A small self-supervised image encoder, trained from scratch.
Data: 195000 training examples, 16.1 epochs.
Rows from block 3 of a small self-supervised image encoder, named by matrix and row number. Rows with one number within an expert belong to one neuron, the router's apart. Each number is 500 + 40 x the weight over its row's rms, rounded and kept within 0 to 999. All counts start at 0. Numbers have three digits each.
Before each expert's rows are labels from the 100 images, of 14848, where the router gives the expert most weight on average: "strongest on" is what is common among them. Only what is clearly more common there than usual is listed. The data: rosettes with rotational symmetry. In brackets: how many of the 100.
# router: router (model.blocks.3.mlp.router.weight, 16x256), inputs 128-255
# up: expert up (model.blocks.3.mlp.up, 16x256x256), inputs 128-255
# down: expert down (model.blocks.3.mlp.down, 16x256x256, transposed), outputs 128-255

# expert 3
strongest on: earthy (64); warm (33)
router.3:505443486516431530448520497458553507491414607453432487521519475515529513479490528501473505403467516504518512514447484526500503494603510507496519557533531535420489456517516534478481513488494541515433517524536556473449576478548553448492479526561505519480483582436485564464469509515508392493487530408486504470489425545442530527528405496579503572450499539437508488558502455502494544545448
up.0:467509519595546493491518522457576496496478547562514459451432436394520544513509483487445508515508496540440508507484562556450481511445550557562549554518474448491506464465447563500486514443505399527483475472518512511480525425549556447579464483525449572497453552513505480447550478457480468475446569474504497471433448492458512518528513487563498523573494483458465422480526552463560490464516
down.0:468527479485465485496473546519394497470601489565605496463434511509517517442441491472534538560449545501480558460514508511524531449583546464494548538490443497467464485426439434457569453455498467498545459470410610471519400471498415533503560584490527454501522489517524497518468540493597505472484426484490498462496520491501525503515458451477479533479520482526474581500454548510482524519506
up.1:462506540476528492516462522557495439505582407478517489508453499489495517510488449527484463517480524489491468523578493413580542530518489448504414479427497495579507518486504482549558552505455528423522452456491489511554460525512509459438486516449468438476560459502542477462501484448508620561554514485548467487450564470535447545425535549446556487473435475554489434495522496496531480467478
down.1:454550531486569487501497457499524478477569549445495463558446543493535515529612458487527514509504500492481461498498519493522449477425506557479483502431502493493449528512550502516516585493479490484526486486475444482500496451586493521501456461578487484528446506509452456489502485473508469648456491499528494492490558474510497558401552565422495490517564478500498518492501507491480502470527
up.2:521463438488442475477483474414500424485464509529491446517456480457509495517517456501481552502500534451504540525484502531490448497567509493492498516486377465493441491517514545485513493460600493606540657564563587526458510517492517483572488461505492530446467519529462541503538457483592470501539425441509589494489501463534516551498495487559466513506460493503508477511442549423470495567485
down.2:592567496426479437522538502495513537502555540499472490455567477518532541561500526476538468516484458441499554520512494526430430498485498514499506456540490438516463599499478425425607523480508493505551552498469543546500448460547442562519542441482504505509424485558482417546522472483533524549532537530533569458543578500545461524546529452427555512523507473451575511446570431529483483495508
up.3:534496646572533520473511542542489471550464503447442607465466553496495502462522577508465476510444503483520476420492481485507523500471482497504510505526580512479476480492540486482467520491528517417441437510500546478512545499484568509488529493509481561536477492427497415429505547434466460529458541474490535508453472527397496461507463541456549523465457484426492486475475501477508532490505
down.3:469474508516471523439454548559404469472548462568537485475522501469409535477547431475450490497472502530502488509501488474531549486546470495442484584441451537530568410466500478502452489498485543449503456512470548556500470472436461543542499569507498488486516543502530541534476512524492496412456609499533431522531497483581545500475476564560555554403511582561446516537526493485473508424497
up.4:442504468503521489515461521563540561489537507442485470490477461469508395434464467546489519429537470486499489542590553483435415614524448464563490540520547478524547508501474537499485463522496522461502481466484524473562501478498498465480437507475459496523555527559480542510513516453446566479490439545508410517495534540491460515452559506513487507547573556529463479488532496617522439450455
down.4:520504453502443485508508505486439524478478465430498540513552514511528479520430538508572460527477531504529505536506505442493459521552491454512519537464523556548473500434508556432531475488501514563490447528539571402464492492470540526448569535518523483547500486533553513547539489518547527472541502510462511465477453516540502532491480500502492505571505494510488518509527569476484439547481
up.5:558619463485462459497553434511484520442486517545541464531517495485482517556453462556536472541438488513523529530491451473531527486515503462524519469460546537503480522560491503480479523517456517539548514515556519520467479522495584549460470439512543506507455529534485487503525472524508486475527514529511562469547493489450492544541509526502424504508494485531486485452526499479433458557476
down.5:530517491511511513457571519483474559520500531531527543541546537519524475485524552477589460532626444493477459494521544531531476538378484530511463468563510463494432513491522434490532446504518508520461561565541451513531481482520500556480467472532480564591446450498470466526586488452531468476553484531418500524486557467577512479527507521409466477517480414446559543488541527539541581496516
up.6:453595481532473437572529480540557529496511500501502466496547555492578567553497518564437590506541566550484457536500489558478543545510461466588516477487536509498506562524520544500526588505462514454498482447447440425457510496527488470483481467494475527492449526515541509492569518558541500507436511574557511461437454443432454482493491487532512470501448490431430415529545494489502500481460
down.6:506515522493486547495476546488474473504435490497473538495475471560516451525502510491485500529587511451578479443493508429580434563556523505520515511464495465481545461491478479443515443501499426535489459494552474468502510492508470518525589473462463465570509466517555564514467501522506513434492500502420506465522458580490556529473499535460498530496497470498483541522506558481577516489483
up.7:501481630597495530432509515515529441547451531451483571489474501539493498461511535531472460546486504478512464479493490501549544553487574482510496520522558491481486481518542556503463547502540520463452465534529527492526536500473565454513493510509472559553444516396532451434480496457486460492484541445509539514410446518401490460487466549483547531448470505440471401492489518474550470542486
down.7:466478481491508506466474546533398448468584504551611455457483519492431515473501438477483484512442498501505492507488468465507496437551477529492485537432377531557506402476512460484482494508490498494530470503459551529504460458433452517587476548512522481497541553518498531552495552505499499464505578501513442471529568456606570500481471594507500546447499587561496519506516501516508519455489
up.8:468506462364492483564443505444482508514507422505452455468578507541572554479486556506495501445608509595489485507482533539487549436505447477544490488453485465491484493536523470513491517541432533447539541514535442462457491561571531506470515490499471441560465480541478553461546490541601527478512472504536443512459568495478469456497472460522520476501481501483469532524536411513529544520541
down.8:523468564550472513478486506498505508505385466547448525504520504499509533437501483534432451564522546528524524450445586524529481499470552554475517552553472463478497466537531523498486506491550461496480473556548494452476549512516540515484582514505456517522459478442579536507511439538455459472500467460451512506515430461462545531501522482490506521492516398466424523526512579448537539466526
up.9:493486412466454451484518473465434420478477488577507501448446505486520561568478507478508508490475521514511506489460505558442416457476568517512513502518418481486473540476479530491560492460550466634559666618542529508460507475520502472540499479521457533426484496534538501456507432477497466503465509486455505431451503529491517529497472491541461521531482486473496551487512520452474541494503
down.9:558522503461515454481458525510512469490562490532506551453553481480549495532557519498486529527504559450461530479490506517474490526547552472494534458497477451497470589476538428462591483466524436489554527515441569512471428460538396512523535505482498468435429459552470435587521492495599512523560439537531536455480486504586453547550532471472491542457463451503529536489518492538446486481517
up.10:484572509452504451556504502553432532479596417542543482533526555459504493516494520502484564504542504539529428483595511483496462522452417489513458471401516470584522560446512502554532520538469481494557536483437490458543443433475496563462506478409507426502538433570492503525526482482525565527486491603509504524508556448554478481480529516484500404531495479537477556465526523576482481526526
down.10:495463414453567513520414499536518487494577574474548453457409508473453499465483434540476495485429461525543553495491458507487545408495525552553521500476441537474481467491449459497457473485530528446513503437479498543517514526541477417549491523470546496418470509468467413460445501533511539600500448528543561551527513511449470485518527517518481505517511537521564482441450471532443499567495
up.11:512481546535509459504548489508487514475525497462477509530509529471468479519549439521453436510515461419430577529493537434545431519468472537532516451515527517500500535505505581502476513532461516492525482555582594595570465554498563494498519455506449483464571506539440506549559425471503527500549520539538524486552550447561477512512541524511531511508519467549510438511516489536395409509476
down.11:533505473489511536481553528587484565485530522500445518467501557462464449550565527514523507475465391423538450531565515502427504448460483488512531417537536538451501568494550425463465543548453524530501478547543475570534485470526510516480406447437507500504436434464491394485470453546455546537525406534446504503539463460498438472543496530446490479495520488565492512513480472489451503512420

# expert 4
strongest on: pastel (93)
router.4:449475485448521536516441554517412505441483509469480518528497500472558543503561463443445542429531541467505512494442575509471454451511520575522566489457489442437476458454445434461471473499515472465495491470503468496476493528565494480505493551574462566517467401560546586534489475454508506530520463550529500532522492544538526571553489522470528505478487509517475518573547468508490502487492
up.0:513533491535448461492545463461553465520478500450473473506548560513497483551492507559520535492472539505483481565564464478523491553509513430459451515435494491570518549537598550578501514477540524511489537555504533440540533453423486510522466500454553452472490539442503479439468500522472484555492526434440499451468497446479452487446480462514509512510492454482538478447438550457497479512479
down.0:502485484482518498543459471522458524558519546496458402525525419529470510584403514539565537461394524448488489463541434470463546464503451491519541479473528535446576459518477466500452496498563539498525499477505500521546499559498561498499432497530494540419485439454449499461505475459469503513516550487495380484427508482463480468475464507524521579483535524553448426536512440558495400504528
up.1:480533538519457449500436504466501478519495569434648481495502547483548441487523471487490496637511514499432513496493426490447535518588515491464484479519409518515502496493487520508525461453560464519525544507473530487605490486403524428546565519479528535486468497461429485561531522512525451506501530487507502472485422496481559488493554480486458512496426462468474517518420619501569494487502
down.1:609539477452513551543532530473512586514439485531471466455478472544457504531481562449479516477425467534541516528538508527489507503545474462526468553518502522523470543576472540455479502462565503500527499473474460480451553540435470583485515443549507509489475526520475571541413410484573473533532514509541577500525518527421532474535523446452525495532483536489463482457491484433474498560571
up.2:523549493557527521535521459531571523446495501517437522528466509481538535518528444572449488458433444443473515572496504477538455521496464452482483536471437482502471504550550512552494542517557590458458512519556559507468606499498561490514444491508429487462442553530514478442473466502506470459512445481516517549454455517484378536514459532531517467512433481501487430444507503416399445493542
down.2:543464499559496410498544474477534512549498530502489423509557513557509433489375507544585464621428557473512491490507514525522450491567524519455473541530463548505494500550428517519503512452526503493459476500440615460491524530461464527608530457504528513443497515506517558459483532488522517497556438417453512508452566513453530533505522472512438493492504555476484512483485505497464566487550
up.3:454511485528527512523475472484593529462489499472441568441523531454539460508501492565479535539474493516461542508508540547508432523505485458520510519402572504482457457534517503523581539496532524466438464518507500508477528453536448535465555500483482463518474599560494517510511507582477489514515481504496534518567458588478432512486502492405487470516523446443584485500532447478493535518532
down.3:484451501528463457539538515472536546494447513549552458469566530516478535536518629484566508600501499520558507472454499541516463522465480522449513462532467539510458609486492446430484506533377512492484488504455478469466490483486475613599553477463571522411477503428514386520466470476519482488526496484510554486489496552488555498491501470537491530450419482477549516423458494508457563537522
up.4:524437446424464456490491521571472577475527460432440548466508509515499467524473405499469479461522552461487511526449539523421421482447555475497478509530502500474519475485481490506474492428440515563530601557535489527491438537486577399471455478514457518479425458563543570484489530465434528516499493498508453495443536553554473460495521542469544522552490487511484509502493481472510533523502
down.4:492495496516451458501512525533607442478468476491427595499493424486506496493464404508565516485474460551493520437491538544508504561487567425541502460515487552523501466527496530541437430505521469531542483463492545469515542469552505532526481482505438528518502518458522489440543550516479500529547549478474441481500473515439373500458525496472498436538482464460464494454471401440423554555520
up.5:527474475500488551508538461534469536541560475456529531541505584527473472491479459508513465507517512412493478498519441469552437527454472478422516450520515549493550521528506519506561438451553557473519558505482464474529472432456584437550540524491446483529505446476401506510479543523449504503528571487419527511510464507546481446513485521471493516451464525545514485571508551560476457521505
down.5:476587548550479538533543516488547523479467483494470555430560409466560503469538533479399571496477508619518553504502501557506537518525441495491492441505484470541518528452504527446482578503506480522462510458402513479479536493501460550564552487493462481490525510491502512551483532441532546512502474522486530511511443474512468483493466522496476478410453531407529490384476454456458498450499
up.6:518491449465476459530550504506533527464534431519442534524483587465483498502496472529455494482464524469479482511470448502464422530458492461436452491492470477473484589487526559522527512463592585538512556535469476466468480523435502456529476416496426510516447517517498497514498509461484464580524490504484536463468497461481460504515493524496503535528456409521553462443482538408432511482432
down.6:492541464479459439510534486542550523535422484540417427467506513526541474475463542515546533483466472535511544516564405507535471472549498422531533466465533468536494523507481511471503554440525514541508513545456470434490567543523505541574511456528514420532522517495550458513531490508525507523557510435522519525489459560410496494487539411517436515509481596467494492432535462484469484531566
up.7:478399457448515501558486502489528562482487465472506458503519472522485471567500404522475509466520493525553485551501539529452410484505509472524469568457523548499522500503515499504450506503434576521494513532481497542537427553509518530479415448531510459486496505522533552478520504487478539469501479493533465513442521554528482513509496502501557502510472448568457540433505473524482537504546
down.7:536502456510513447499545492525586420506438504454488434480491518532470417539477542522602450546490440468419571473531533569489515497522530477508502500490553578470540493499504501501469432493474456509527429523494568466535527470542488560499426467534522513501508514534504417489510510505552523497535545446554528475528468535449488494534532476501429425549517560497539531473514470534422538499551
up.8:511460441500525511530464499492550538444426485512448554499495520525490473539514483544451524465483460475477566537447490538461424498510477480461474511459448527468429431502517485508510537499568537498432491503494456542475549511503470525523532443529533513506426577542513503538542466498539404480507484505462582502532465567451473499512480468484543512521487484510518525436495459411479561519540
down.8:527547491571449487526601536474524565512447471530480428496549588541494512596446608495536515561458499519518534433524498498474523517448479517538514525568489496478502555445505513445520526482443477523479430501439440481496569450564471560593456480494541507506466476487520442469454450449541518463520503421480513499491488544475498520526448399564391532516501572492527465457505523464448513502556
up.9:462410457419492491535469512521534533508536483458509489501471441499476464457539450507484450480464526488518481532503568512478399489473490481519480544481499526493537490491508468483448551513468539524504506538503523527538431540507524510492447451511509475476483538549524571508518482488487531536483479519472385504468546535513512517534493529467556488514511452548469537431522477515526549499526
down.9:528500465503464447494534506584535439514433549496516477482524532541456505510506537529596449502467430496457555475533529516481526527511542467545477500547559575489556477495524477483442455515452486496559449515532543447536512469537494559471488456521473466505497530515504442491449488501565487428512507427545525456549478548463459512519506453483438420539508498495500470479480463474414541550500
up.10:453535493524501483468521517513569519472519519489516492389518567456541495564416477569498518546519568554425452498536530543467463510496540461556491510496543533484518490486498519468546505459507488449482499547491498480464483406531503503489526523489503513503508551523520479519495531528451486479504543466496484538528521551516490430481525434491471482545557531408558481533503482481510500516512
down.10:482423520530504513517498506489552488545496462546495438512488492443494543489470586483542530484529514459556511465447537497539473537514476499467503474499444468458465597516472528475523504517494482494460542476505428494482421520504517663564479494444527500435522536408545391466556475504497502539567472450538548494483481494495508448457466504514463484473426545534484525431466473548448466507472
up.11:517474500494505499516472496505603523505494537520543446475491482499487489512523470542527493517479463539496477530504554495511488473540464407551499550437516592526598489523504487519464515496455552508508485510472555555514501509512466534411502474490519417496485627502471518502442512505535555365488517492525484519509507566486402522506495472507549485475500455509494469517518466492457501534541
down.11:557480489503481437461542481538577483439386501525558453478558545455434456500503502528577447563475452477420556498470548504492473539528544531498494526515553589486571505458495490514461491485476501517494462546452544489504504489480478518544523548493484480483471464475497427494480543488527478478472588495541508476474401534462477544504519526502533529461481519483604508474499427495413526517532

# expert 2
strongest on: earthy (34)
router.2:525466479441458475455486466542498472532487504529561479544481560536541465424534477507582486496540514555511458509513501472554521509419515482491559476542505454459460392550545469450515501437539548502552538544541481416467507500509546463520472466476511570585495518560469456545521545590519491517563485497460502526513503450454522510491553585472458476521483520564515467505544446482495481552466
up.0:575454494447456499504527572535465467523442524586507471457441453481478515448465486442530503456488554534496480492491493438473558452483452503495468542507603498460528448477493498487509562546607534486532495486489452467495481500470470522514472547545558541572497486494503517496534519492546436457508447487513525495524497534483452470501481552511562510398546570572548590488511434525468511565571
down.0:472519519512541523527455502412437566494460518497546495557428459489427548511425573487526488552506399507531490462501487474526471475438517652550486429543505466460504533491521474477542561558532513536474476471469455558537483486426540467539537415547501541514481512502516481495498542507529481541489498512479451497513536478514605533529444483454539535472481511433542503471471579493578538472522
up.1:484559556465450471539501469481479486505463562487485515475434509488499537420537504498500426507558459534470542531507604497472465510424466545500508510528469416507500489510509490498498554511517458519554568527534513497443471498437541463619570528474455483563486482504476497474466494454542481438438501492484443518538605470473482455481528547453490502408504488495521517447438481470507500488465
down.1:499604506525482462509515469426494509489541510481583449485479526470498507522423517538496543496489470466525500447483486485505522502554461516516556507514468524503493565512492495529522518520377504566536506512490512496511466496481509518414465402503633501427502505535543532498471582504555477532513554483538565511527459524573527476470496439557531545481501491537585495460482624518534491497519
up.2:538486462489516497452481442530498497524528496519580423599494497564469503509483490549498479541525500460415436519515523431546535472538482477497436520465478557528504539517506555537545443462514542492531475463510475520511420470517501464509483459469498451496545468463493545510455407561456540521523608432515471483525480494487455508450501555541507522466519518527428475497513498537421428480455
down.2:489517478513606505517526520486557532512499484495419460498492462492476522548491440507506555524471455496568491503492566510460437519502580486432474544535435472481461577513461525439525503507556528508453503444516500549507529507474481501575517554486458450406496491540489552507487489471464561616435475573525495447539581544509547493492471507438477474511452497460521499468457502499488525398530
up.3:534453468543520510420480472522555518509522493535525468556477516514494468535524447536462523531487495472508436437545573534502445513542534477471459526564479489486466503460541523501540486477517566510456488469447501447452487391483493516559566479430424500469513500503466493536500482523482431558471572448467522532519464460458525467488461490488522507483488492468428521494498623475458544493508
down.3:506485527477491472493474503426541503517447539490367503515548479535462456449502449459409535419496536447455476514489568522533483568556546486391563508536538523549540567507495469514475481479556510508516481505557493512537590489544439515509488439525448452469514457489452503476450478491442514579479465511533557539480476478468484500533496507440525528509507481455527583542519479537537512420505
up.4:528490490531514538394465410566476540588551503512598475560448522580491455452459509577538466528481517495451493516511535420539519498488471458507475465525475518500557488525498549549498465455468546458516453495525501489513451480489507406503540516469471480476580463466466459508449401527509503451513556426471486477516507475470472547461512522546478535435497542510413462511521525541430458520484
down.4:541467449516571450503421501488536443535498518532430438506494472489503505564496427530459533545492499453492504494480584547506446532527577533465502594514457499514461617499441533456538545469551507469474531485537537561497514486476502489556521517520437467417480471500528545528500463473439553596399530570559512476521471488492544509503481505484502478468500460442528498487508512512499479387466
up.5:517553487499459479458479494515514506437505484588498513504503481472591469464546494539488515445522526525492537556499426472506566493488446493475504467469580503515506484508417539500569560455462463464510474465496490534508453481488491464452552469489537474509505524541554514543535486493518557491490524534509532460482456568517464590446584451499491490571510480478506401534500462533483511549418
down.5:470528475479528467462455512522530461566522486519509466488445529470567542536404505521509550518473495498537480475517560439469467476482532509507569553516471490500518496533465548533577508425557509494527527510599521478503479483494478366564435556510439521488536476497467535403469463464497507562397571503505388450500472555458443485417508573488451465451503510499483490512540513452455459407488
up.6:468596500469478470520550476536456493529580503474510523498513445530478444466553524516534482505506574474471480491493512493520558560449511483496520426525517561517574483565528433492494542461442492487542497525521502496517452524530559455454553483502536467474417487511491456542491469534534523469485502500542501528489593446506450506477587487465474478541505473511498455510503500477536500605483
down.6:537532498516515469498521530527454489526529502477557440405491540498560611444487577490463510524435497570517477468449514461465461480563521582566494568423515505504525510539469492470532476422452459455487470559526494508499397530528507455491500460454503438490427539478511510517500537529469468497432594550585435512463473503482511506478466548522499514457422494491518505459549513514443482457431
up.7:511483522454490453459530511586503449532498572496539509495446468509476486412568462494583477502542560512484460500465607464494536521482459505503542484549559539494563436490488439490468508445488498522550504548526522473474469515588507448399492481480495519556486507560499468512489565468538488467487519500552507502517532433486457473516563575472529490438569520532549514538522468528515498576516
down.7:530597534493564452516509528464455490514484491543486439452553515492512628502427571483566514578461435491514495499476500502556539495580495537604497506490506523533534550502517460454517481508444552452465455526529553483507515512467526518509445477472552452459422545505502523540481548494472460509441575480531458490450455542531524537513533466503518456461502548456552482471472540486466516460476
up.8:520471530541506500370480425582482546553551491514573539561485542560467440487491492573531491544481534479514458500487509433560498544532524450491477418510507538511551477532515540558468468451499566499505487508506510496486478473465510442474509439460476505431527476483447415525474408537531467492511532493539528494471523460469454536518498485543471500460456497509427476535528535488436496517505
down.8:537479464468484446513468515485507435499444522524435439448488500491533534513494476490454514497436499477491558471482564548532488533571539507477498604482521545540481580503494517461486518467517507467516524516574529487473528519508472465498503488518483459424482518461541520508466471468412533561374564540548478491487385531414557524519493516489502468450512502461525506481508523493485505373466
up.9:411564500518554550535499472439513562543481520495465515475512492448542514472401599499467484441498523537507504510564469499437493547450512515569509524513510461481532527535448487513505526506437501455448441426438506474452518510496550443503502587538476461532568488485553574409473569522501486480420464482435391473467491519564505551485486440461447530527491545499563535492494480527554501473501
down.9:464460536503438468423507511545615621540496490529483495500523527455449504546447497464505440441494516509450558508466521520537503562567538467483461544530472411471516504496505547486561448434540498524462530495562623417534542503482455464489435531465413489497520522527480531445471516481475510506540587495495447509545454513448489551516527479509433473566533474478474481500535526447450475483525
up.10:514476489467433499559507516490523465545425556450469483459501497539452518541548520502507461472528507539464550522446538491479520452548471476546469568556546512415485515540501540459414517559521501559494494483511471492472485580505523550527525508610525524496451543504479500474523452543501397486454414443549484460470528505409527454478450509508558556475512490498419497505446528443501528526515
down.10:433474520540514590550541524559512572498480544502490536551450481504401419483530566501484457525485553518530531547477514498539523452487539535484487430541494521440494449475513470421462525531485513590462426415416458570497494535553557591488532495507477464478466499436504372545552465465520524509581388525464515457501498509499505495521494513495479511554470457427437538469428478486469519567473
up.11:441595556493513490502502534496494508454550450418472498529551491488534441435593494519401566481515591500486454507518461499511533568457464463479487444474541516520530474509538441512560566515448511456511491517523451535533473481509511484435575477473525427545440506537507517551552464469574531515498499539510513540490499521531448489465608493431551446563542508516498454462496511538541540568489
down.11:511501506470574422470467496493495499507572457414512432456523534505526614495374514495457459493414444497473461482543532453484485501510551537575515551469472458510509456471458478510576456457493486464469536556557521487533440479513493417502473457518477464498502532521484538444476528511446481524429598519529397511447513524495472496464486533494535458431468533521507483447578521504469447437515

# expert 15
strongest on: warm (91)
router.15:481528446458543510523512534518495488448478472574513442479522469470458542521464432437564494452478480543526525443498444548466537462526549538505557510524551592438571462478437495508510442453445554471483490497470464470483537463564482501498472526536528456428502525526444489534495531491456490524475557558499447498533379540464552479528500434557478521454555548533519534569565476544487497449490
up.0:502497518504503468553526538470559490492501452511505495526517513497575534533586555538476572502546543520415494486491542544535509500457496501494480449436478489515470534502592473512492588585474516442474472528501458451502485476493487500576573520470497526469500509493522496547532401510530521511541475482547512538476554502506480435521459433545564457472445482464458456432529452452428497560537
down.0:407438456526532517451507468541490497535470500552523475471508524534519482473491512425455410483523485496518508440490505512514431425440518521536465452504533520431510457527485525507460476553459490492477506507560494523521546479442490453456466517567487568514483555418551531531548494563489499468549461481499491482502434426528491533507564518557502493504529500526499496473486521525549461520560
up.1:477516468532522507539533497569469489529532513473568450520439501502437493553476580479468552583511538501508509509552514455463506562449491506524528502462472512527461534494559481532566514596492460516513506439452429558502460565529457507465454495485507524492530428455529527506553446524486526504538452560469493525441541498554492523485475536509454464603530519489516558531498479573473510526524
down.1:509491518528522524561551556495549462508469463415523536485504505546487461436409502446572524520465508479513529480455511465525526512579494485436545467582469558492550473434519493525452537456427514504466487522500534505532605546552526510499509392465498543510472515521475513433454544495507446472539518457479497496423534551401502489502420497489523532417510532451472557485483532480510491497571
up.2:453472480523509541577511503520495524557601517476575517551469468555475518536523601527478518540563549441487497535518533447497482520475483497530480461500428459564437570498522536566513568528576421488505467438424476515513426537489543497470511442442507472532508427526535499471561522507519545523521514508495486545465562431508414474467497541510485492558488462490465491480423551425472492501503
down.2:532482475436521427451480542537489542508520473459467576536575504524551580501550478443372522407528474477469499510536420563520482487515531551513529503481541443566509508452485482574561501474520481534578526559472497481484455492465456431521493524441449461525498508507537484514513557560551564447513476542502478445490407521527498525487518512526434445521450520502496515473570456471494462528442
up.3:512516494492450477538505458531497518546545527425491546537484523509508487519549557556436546511505517436459487544467581457533476513482455479513447493504468433548419558543579540563517551549563442544534507487485494490521430527467496520519543489514479496524490470551573483475509446513543527555553437492537528525414576483522444491440512496468528502530453474460441465489444557477471486538513
down.3:440507461520481465471503513507506558485496460471479591505543465449581492464599398446438532436481445478483583558481460542514545525507502499504529514412501496595516482438506465553500478480546482536518525497507520488478512515510441441511491536501507457475495485536535461450524525512506556495477528564498482444538404520535518544528603477530422487538526480487493494459513484422503387494405
up.4:511528481440501493509447518459536558535517459464512461477507481549534409440502518530481429500551507520484538539506544528507533482506509448569502429419498504526487483496465516507497549493522493495542527524531472499472499535483429520479534494483531486539493474533484509511488497466501605512564467503589491546510509496462438478513529483432583398526498415507529430492480480477589516543468
down.4:481496525540488486586556497560412503470511449531519560556493575400528603495432496466475549477450478519477530504568467470553471493539461533523488506474575464566515479500506497513580520476479493498434429491404547472481393505501504516529525500506463461503507532529418461466467529446555483461520495509511463455442513589526504564411485525498473511430435523459460509490512546487448490513457
up.5:513566441501493463542524489526471478501583541541558518492459466528475488547516484514511519575527511409472556523500508490492485501524510513471469441530372485593475572475471474522517535494583440532537508459467506565569445501461508560493514461477498488515479453568552400525540516462509558564472571527515524505469540451528484484466529489466490496547444435514461499444417608435513479506484
down.5:493511515486519486586548579486520558524456457473413560451567514497544479519549470413440497465461450501593475501558445510499526518490465483543574458478505455458511521526553542565475542449523482561549474526478472499535496461490468422548541535535469498509533478447519509463562476557542536513454497462507478392518417525499472481461543444546464495481450574492522480536505478502537450509385
up.6:474527424414416476449436468430543529540479499518533542414547469541550455406511576555613393502464472498501499588479481523517506427460505440471479482480447487522465454513474410459488489465437522500507575511558462475546522496471531489489502507497529505501479539540488483474542476524478509456547485441469527551547523480464526600543518467507510481505511532464490483431535473459596505513548
down.6:478515494506500543479536465557413448471492501536527520513538548538481551523505443536447506495497599496422538526494550517520507491479591498478524515552453514531557490517541498526440500569459506486457491540508512456504540514491492457469508570497492491497524486449536506538448464451542405435474493459408449503496505497499500493477558452558497500397532528570456491544547558463438542447417
up.7:542516454441453404452483463508477528536567515457565497553432451504473478449598516521528494529508511488488569524506534429527547486509519441502512512512407508516506536511480482555513528495531495572632554481502513490431371480486474504520591512488507427470515411458507452538510453503522503453463526488504535501514517496474439483465563490499552491487492411502404473436484509476430463592467
down.7:438558537410517481522493465509438526511494433514417560469468533474515523483481514479508519496452530509443529533550477517537451437440466493487475510489538465521460502488525456494530494603572478512490509483551415530491485493552505443550532480502455524586566523529459594453527440569561468489510472536409436511527501498432495490547480539426527544478549523539440587533511439470538493514499
up.8:556435429445462417426510459508538471562511499508567480494478509561481481473620499579514465536458483513490522549514579502568470482428510462453448529445466491521531480516508520494476514564461538565561569548531496512494480444456509502518557571462441487521511519475454492548436374540489513469498459403490479538535522497518464490539427494507552444459486517515442482457512463500443454527554
down.8:502480476482519497440469489504439460541429462519417554518542545514466580486463456494456419527449494457453504459502552514479496498452547601484554525591558540474493475557504442523438489524535479501502471549578518535482533509498506418554539489491401517569531470559508515513509487490549476458483462494455466489518474489460490567531515551475520504363492516514490503542575445476512471510483
up.9:438566479471508518582477524429475503477438516475424575527529523534591473470598484489432552513532469502519516490531443540472542501566491503469504509532448423505414546464598479502482517504600456539483548468440529471482533459464510494518525442433502473503458465493496474522569526455508463591482500495535537545516488493506501505486451480428496401521404462509512542465401568457536552495526
down.9:517463505471482478501566460502572605515453503549465518536454482506492515501471502493510569413520575541568469471476456444517430500510445504467503585537510486439503520461490453519505514439549501532542428548455567515450512523463495494547486485473427458486645502464528493526469550540496541464559471488507543479492542558450446512487577518551537560487472519426460579460576471472464494492464
up.10:482449432494467476491504469522541532582563545470543497517469458561415478487545550558531518516483484441429523541486572404556456496499444484471485502476455472569461544505515535554463560538554455535545472434449471497536394501475476554538530486460527464508525498561531446509537452525506549546523472516545521515486586424504457487441557539501510508495497475481466454457450540468452429524471
down.10:474483494500491477479503547468501529514470469453493565553520457444572490487537490466471489436483492467529589545536482557476537532541477535497552522497530488576450404385481457537526537433522471511537515521472545514527490479432465481533522513524516465487488490464536489494511581549514514493441496554467498491472381487565505532492497497572440440530508571464536539510501476531554466555440
up.11:471422473478479504517483481521445530559574549487548506532488510560481493488542575514498519528520547460523518581487529436491516475426472501451477498479455465533472549568522509555537583512522453534505489485510474581509424567410568438563481449515504515514473429471483496455563432569531516519533479435476519524426555457524448527474478576481526450517508476507471541491450494495507513489513
down.11:501474487460486483535484568542473602505549456505460556519573474481595468459535499459464486411492549496502484534498411552552481487496469527482492456467527430508500501471446412527576474448511439510560525546466478518476426504497439443532556585482464496495560471504540453545560608506547535493530491542527479460467430490563504555512542491532471454526436499487529478498545460481533507545454